From a checkpoint of a small self-supervised audio encoder (BEST-RQ): activation gelu.
Rows from block 2 of a small self-supervised audio encoder (BEST-RQ), named by matrix and row number. Rows with one number belong to one neuron. Each number is 128 + 24 x the weight over its row's rms, rounded and kept within 0 to 255. All counts start at 0. Numbers have three digits each.
After each neuron's rows are labels from the 100 clips, of 14976, where the neuron reaches its highest value: "strongest on" is what is common among them. Only what is clearly more common there than usual is listed. The data: songs of 200 made-up bird species, synthesised, often over outdoor noise. In brackets: how many of the 100.
# fc1: second MLP up (model.blocks.2.mlp.fc1.weight, 576x192), inputs 0-95
# fc2: second MLP down (model.blocks.2.mlp.fc2.weight, 192x576, transposed), outputs 0-95

fc1.21:156100123111117146107082097118081121134143123114111141124144118119128134069131126133113168057138156132166159142115115094111101123097096077083113095135163134093119108120088093113150112105122119125174132146099101147122082133146144141118097113109123145073120131129136079124136106153097144150
fc2.21:129143127128155116135137150162114116104176118115116161103111135129140114089127135152145126137131134057151103087138117138153102162126117132139143160116097094124113126109114119139093122119162114147126110109097104153132129134102158102148145118122139164104172107132138155114128107115126117095
strongest on: dip (61); downsweep (61); first syllable: downsweep (48)

fc1.256:177091108120090132109137135127117125112141137134085135129160168077133158112149099156121154134121095107141132130105144169150127117075118159115093090104151184041120127121136116107160142081136162087074112147116160127095113095077132093154126114139124119138108095149128181115125117135134148106
fc2.256:117143165135115130201131094109152098142144077113190162078106126142118134126116147125131130126134139161100075138177162115161085127111142170155153165109135139164165128143098154145098122153158077157147165112094134130161151121107130127134135150129158194115150121124112143142145112089141140096
strongest on: low song (92); warble (40); first syllable: warble (28)

fc1.80:104119107114121139137095096161135155152130136084092129171150124109161134116156153135109098102155138140101130141118136128181120157131112133111151154146126111119125129097123156103126169119160135073078095105084130137102137096116128103111165130111137156117147115128149144101140072105096086092
fc2.80:134124163148136119102127090104151120123064095131151113091126153070108111151101124155113106145113138094080080133140138116122181116141147118116141114153083135115125138127127121089089126116129147116106104113150143156134115123110121149139126123101161112155141151117109134143134155111167140139
strongest on: steady whistle (65); first syllable: steady whistle (50)

fc1.453:092114132080101144142051108155109129115090167089099145109108111130131125096160122129142139094137142129104147107146154138131103102112105115088119099117164142149108121121131093109175167120092144138079095131156100133176132108127148147134141116136120135088117144138121123105098107165100122084
fc2.453:165164096122142102143176134142140123102159115174127111130173140114143106166099109138109091140107087102169119142149089119131132190111137127158123129116099139079122128141136163159095109109162140118138164116088107119179121128128084120114119124128131124171118103136136115156103145074122125124
strongest on: pitch: low (83); upsweep (74); first syllable: upsweep (71)

fc1.190:139088090094119154138124109101116174143127112122140111101117125147101160157156152116142119133134135089091141145131137139157151106094117089166122163113121186084111149153164140146140141135147149131150150153124153120130120130145119120107128167124132109139115159141088110107147102090080145141
fc2.190:099159149152090098139142139113160109141061111157169136135135120117151123095137134157119102088117138147136124111124128114158116130162159176078141129152073122131121127122119079117095111140158097088100166128109106088156136146127131124135113111124162133132130131105119161173124115140152135146
strongest on: steady whistle (53); first syllable: steady whistle (42)

fc1.228:109132113140077123135139136111109097151095135121105152130154135119131139143124161141109158124122155113119158142098138128121130137089131169119148129098110127102138141099139093113143094099137118088121172116182096103141114112141131149103107078133167163127145148165113111111149122159133131100
fc2.228:098104140099152105108131123135129151137165114156153116121091144111148135087142115116139142095125128160131127120112106121173149131165061072149109163138108142122107116109108152103073144142147135127156126139154129134140107144143105093135153187142093109081114138138127138165095169133116096093
strongest on: steady whistle (55); crickets (46)

fc1.33:147115114118116160109119160122085114207148102130131134132159111118123113135120111134099105117118142117124133093120123126070124103152104124172134121138166098144130133113122112125137156086090127110135121131118140090099118118098116116110065131142093146123109094127091149131125117141088136133
fc2.33:113114112105161128108105120140109172162135129134096160104121130124116132088176112130124094113114157130160129137138129159150100160122114077148089114116105141078108132110091127098151164118109148117111123117133148109142143150082108142116098156118131131186142085155129118152102091113096079087
strongest on: low song (76); downsweep (60); first syllable: downsweep (54)

fc1.138:111098100121133106115134126149053096165149163100133131099135125119131124133117092126079111129108161123124172121151095121115134121147128128123107124150136110131143168091102093114150152127095141144115130138133128136147095112139167107148066146138105105139114089130144120144134071140088148128
fc2.138:103106126109104112118101146116141108105118124106123140122140133118100113117133129130133101104086113116124088149154115130127153103117133131167127119103107098129131138139199157147096168138161092146137123136119145092129162115152046106117084080142139178159129141154133132100115155109142090117
strongest on: dip (40)

fc1.104:150138114129066133094145137113131126132146115123108132083123148100166149149125104146108132138107125122122126117118134132148117116074142079122156123122147169119144128128081147110135150118144127142127187116151161099096117104152123076139096100163129140112100094151094149166123117145105105104
fc2.104:126119103135164135130123111130136100153163098091155145091132131121113117133131134158120142115122111131119133126120133107139148126139129145165139139138145113146146148147156101150139133121118074103124106139087137160147183086107118133125173124120166087124155138114088146165107123119145162089
strongest on: downsweep (53); first syllable: downsweep (38)

fc1.88:133151108119132173129126106150133144141108141146145186104121107147129107153130157137129102119128162162106147106129126093077126129112103142103126154146097145164171162113138124124122126162108149123159169124135113098190088148148101127097137124137112139124148087131127121147105104141105102115
fc2.88:148103132124141084105134138085137140109146148140133117105081170118139141099114112105135161119082146116131127130104052089145146138165167131157144085124147133135103133132113154134117128120145163156081106141144139155128159113090140124130144158139119125117162148088112156126126142157138096125
strongest on: crickets (48)

fc1.386:128118150105107146091116110186109164171139171094107119162091104129176121126143142057114126125192146121125183141118128118157138094130115086148128147139127089126130136138109132081105168117151141125090122136139142154139130070086120109118118113146125143129105099175136126090145120124093118114
fc2.386:107109166142136138094125094136105099117072130132126102106077112135124122135154116133105112115163161147139173149143074148095161102131149089136112121148161150101131102134112135090178149097143145144100143156114072136150127128145145156137122126143147108160125140169168117114129141105128141134
strongest on: steady whistle (53); first syllable: steady whistle (50)

fc1.74:133135118111133151163106108134130137112154150107099148165130081106146080103132087083136114140182115129142130136142123102123110122083044095131129101067145086145094142101139137130086141129150115133118113115149122127127163151114116109098147124111106166120135126171107126082133137136104130124
fc2.74:110065142130108129113083115117145114142071145157124153063167122134093141111161115152105148099105146111118127126139148112137141104122145107133095157127105176110159126131143165110153137128118141150158128142083113143156105119107135092132140089131129192148166191177126134142145122150147132098
strongest on: steady whistle (76); first syllable: steady whistle (64)

fc1.85:137119127106117142099128119142072092132121137106122153096145103101126137125121159108097158101120163102135122152105134118133130139146117098124140101140169129109080146104153145112096127101114099159088188118079137105134104094141100111121077053142102176113119175141091080147110081138135117111
fc2.85:143129118094106101117128132127109090111116083127095144148117132110071100122153123177109112144124131084121131130128097130099135137116120108128112137122095134124110138092107107149121116096166105151117157103107093098125128141151130085156127084117071136135131162130098132139092105112117122135
strongest on: dip (60); arch (41); first syllable: dip (32)

fc1.201:094096130084116132117071114134116136123096170066094154124116132118138140112146111139134166077141148140135150126136144130142115102108107130086132103122159143147101132141134113125160176131109126143081093154148092147127122098141147133118143131143135131081119140168144096117111105158108106100
fc2.201:161160081132154088145167127154144125104166126165145113154156117116166107153107118126118092158131110098188125145165122121141144184091130116149132146128092095083121132121116157146079112108146158104130150122094137137178140131145085128113110136124127131158118102135144129128117132108120108128
strongest on: pitch: low (71); upsweep (52); first syllable: upsweep (47)

fc1.497:147081117112156106155107148129129172142116118116098100176105139131172128099133098118100140100170104115194126115113142150133171097139118137156143105103141082124122184135124122144108138143114141102155144133123105112127104157106173128135082122168099154112105120153126141104096110131058123130
fc2.497:138117084117149123141113160169113139125146126130112128100091114114162142090150138088163165093137115133104138094137127178150136155142106146118162075141086125170099157137093090107125138145128132103161121137138132122127161104147155120140136134169159111125115120139180131133145108103135118126
strongest on: pitch: low (81); fast repeats (77); click (67)

fc1.94:130131109092141162091115114139101130139093163078120103139137156146150139103153109114101147083162096109115169105119142138097121131086094134142130107135151068138092161103098150134145120100125138116072120147128080171122134154096119126153123104135123145099126139158108083145137110112127146143
fc2.94:096133141099125132170135116162162114110094093111109123155113134170133147101170141116133087120157119120115140096144089118137135147110136124108131131126100107148138126110148102142132126108168128110103121121138170071134161152132106132141131140144124078159176085152149129118156153179142146110
strongest on: pitch: low (85); warble (70); first syllable: warble (60)

fc1.458:109090109125152111147110149118115152121123114081119107149120130109131121093145129140108109112125143114145109082128131144145113167122133153112082092131106117161117146145147137124142135161124136125125101113153133166117140122124116130148137163138133112123128127155128097127122108127128122115
fc2.458:124121107134143094117196125097168100147120139147119109132133147104140146161128136145139141156084082130088117115151137114098102116146134146114178138151119101115166116136134126161105108102142139137112104143116165124128110129101114128123144135133126109143139120155076142143149181121151132148
strongest on: crickets (40)

fc1.355:157144131138120166159134119136126152108151136090100157105164089121116110114165138094087155098144151153164134137115110138116139117137096131146106120089140121131116145129147139100152115142089116104125134160100132112128101123124104122149078132157148180141134115104140150135087115138098106142
fc2.355:121115121121118127099119121119142102130081117121171107074106157112114136100108133112115112144118102101137094117138112126116137151107130137100113073123075157131118110161185139144114133130133101185092160111093113143129096120115097125153118087153167112153141136132101130162147158067162100153
strongest on: pitch: low (73); upsweep (53); first syllable: upsweep (42)

fc1.200:124144114099078104080118145134124160142113132088116138101154111105091132151135148122111109135128110155100112105125142124103131097117127104128146134128125163095112111118103137073139102114128114125143183169162135101078124121080188126152120123151149121144132111164132150155142111172142116114
fc2.200:107113171115203157145143143141201139155143122147122120116093120130143118112142122137130115128101115149135115132100137155121097149107082162143140141125073152131139131126114159160099141107122104148101112125103154132180148100158103132132166131132136150070100133124135134125103135153114131126
strongest on: downsweep (83); pitch: middle (61); first syllable: downsweep (52); dip (44)

fc1.212:138127108100129103077135127137088158126160095114132154108086115117138097112151093163085109106104127149115115132124171136134111131108125086070121149123173131163102117137159138148104116129130097095059163104125121093129087113105103099142097114177141124121090092142113143155139150118147149121
fc2.212:100083102135165157191131165113142079171125135171148097136119143130146131125114162180152129118095085105151135150128128120139139103161130168135160141127126125139124119153134117112122130095117166117153144136109168124100160122125132140135112110131159138130157162113100120127169119132082112104
strongest on: low song (70); upsweep (59); first syllable: upsweep (39)

fc1.158:135145120132092165182055102182106103115158143110119144112162151128131129114135129152136123086152135136116125140146106138142111160110102140120127130152135176160132138118124058123125161130153088144135131143112117132126085146128139164121147110154144162136128078159172119112087122138133097130
fc2.158:103152136144186088078179132097195121135113126149115111158147130117163140119159111148159120127103093137126101118105153124147121155157112151070132121125106087104134120178144169136120094117113120155107130139146149122120128136121120118132119160143156116136171135140115124137117164081128128174
strongest on: high song (68); first syllable: steady whistle (58)

fc1.101:151123136099185117082121146094115142141164164118135135056128067133113096149132121154110131113145121151141140132099160123107139070112121131141125136134125094150112123112096156123142112123108105060138093124148108131121130131111109141144148121105111137134132091152161154146169076106139124103
fc2.101:064145123147153179166130110128103134109143102167137113148152177124128148122138139152157135172129144134100107124136110095104083155153152109194169131145130146144130122145128113112120134157092144119099126150102131108138156117159113143119097144156091104110121129159134109085111171108100154131
strongest on: crickets (44)

fc1.465:134124104119116139130089136158093125165133135048105110161136131127144128087144147088162178099120137101142140123156120140108137148133112149116108102162118102123103149108122126130131117106133130149131103160152148113113126150179150130157149113097123120113107111102130111122112137123108118147
fc2.465:165125148154132093144138074114147113148149133173142127162105124116154121156109167115139137113142116134159122123109119119148119098100121090109143126123137120148127134122106145125097124129151117088134156128147106137106150112174140121132144134101097151106132150163118112104180157139132118125
strongest on: steady whistle (65); first syllable: steady whistle (49)

fc1.535:146123115129155110143119130138080119164139119077140105092117146135113097123128083138099123147138154103115128092111098107059145122133134088135068111130125105124112150106126123127104125144105144108140144101131138124130107135102162103135068139151103105154140117106128131120145084149111137126
fc2.535:095118132124124118130104136111168114086130141169127143121149125129107143137144160085147144120103103155118098133120141118183115133149151189128139104112132132111156127151162171132126113114145118156095120118085148105161106136136083118156094142144175138135155171143125159147125172077122107082
strongest on: pitch: low (91); upsweep (81); first syllable: upsweep (68)

fc1.502:147146155114128128111115097187107121208157146096094146072132129136122142122105133138112134118156167112129158114136132136126123169112141111102105067157087118136113129144134151119128128139133175118105149125104091180125125093124125128153122106137150145098146161165120121173128121113130115141
fc2.502:124144118119119131117193118121102131094110100153131082181115139135111105144145128126140131131152127143129115155156142111144074097120098142145142165065127168127138124124155094142157119157133086111124121122155154105121138143123151117111147126120116109161123092124150141079122122171125146125
strongest on: dip (59)

fc1.319:182165159148142155076124107115131166124160123104120122167132111162155142117159143120173126094154092105094142113109102169125156139093123145120103158134139115090121123155098143094152148118121128135099164154097093127112131103102132125129144131159143146132113126150181111094129068109112104109
fc2.319:094134128126115145135115150105193106100086116147138118116133140123142112112144114150128145136133132130073100131122160147113122132143131160097097108137102109145157117144153142162084103152151134112116147125119143137162129129078123108132135132120178113174139103080108163146139142084130112112
strongest on: steady whistle (68); first syllable: steady whistle (59)

fc1.489:133113131116098098085110147145148161143114109131104156125124114156163104124127133137093166113136136132104115131105140131094141137124116103155118152149131161146159094089138106116145108096101102093093146096139132133132085110098112141065099111125139130141114126124122095157165138136148116119
fc2.489:107144155120165144120134141124140128169174151164162085130131154139130129145126140154168122149096127108138109145110108109127135138169104129143209170107110121121146113089142155130137128093118152120140139145136138123155137124153133117144105131141138147169122114117107130124121166149048128102
strongest on: downsweep (53); first syllable: downsweep (47)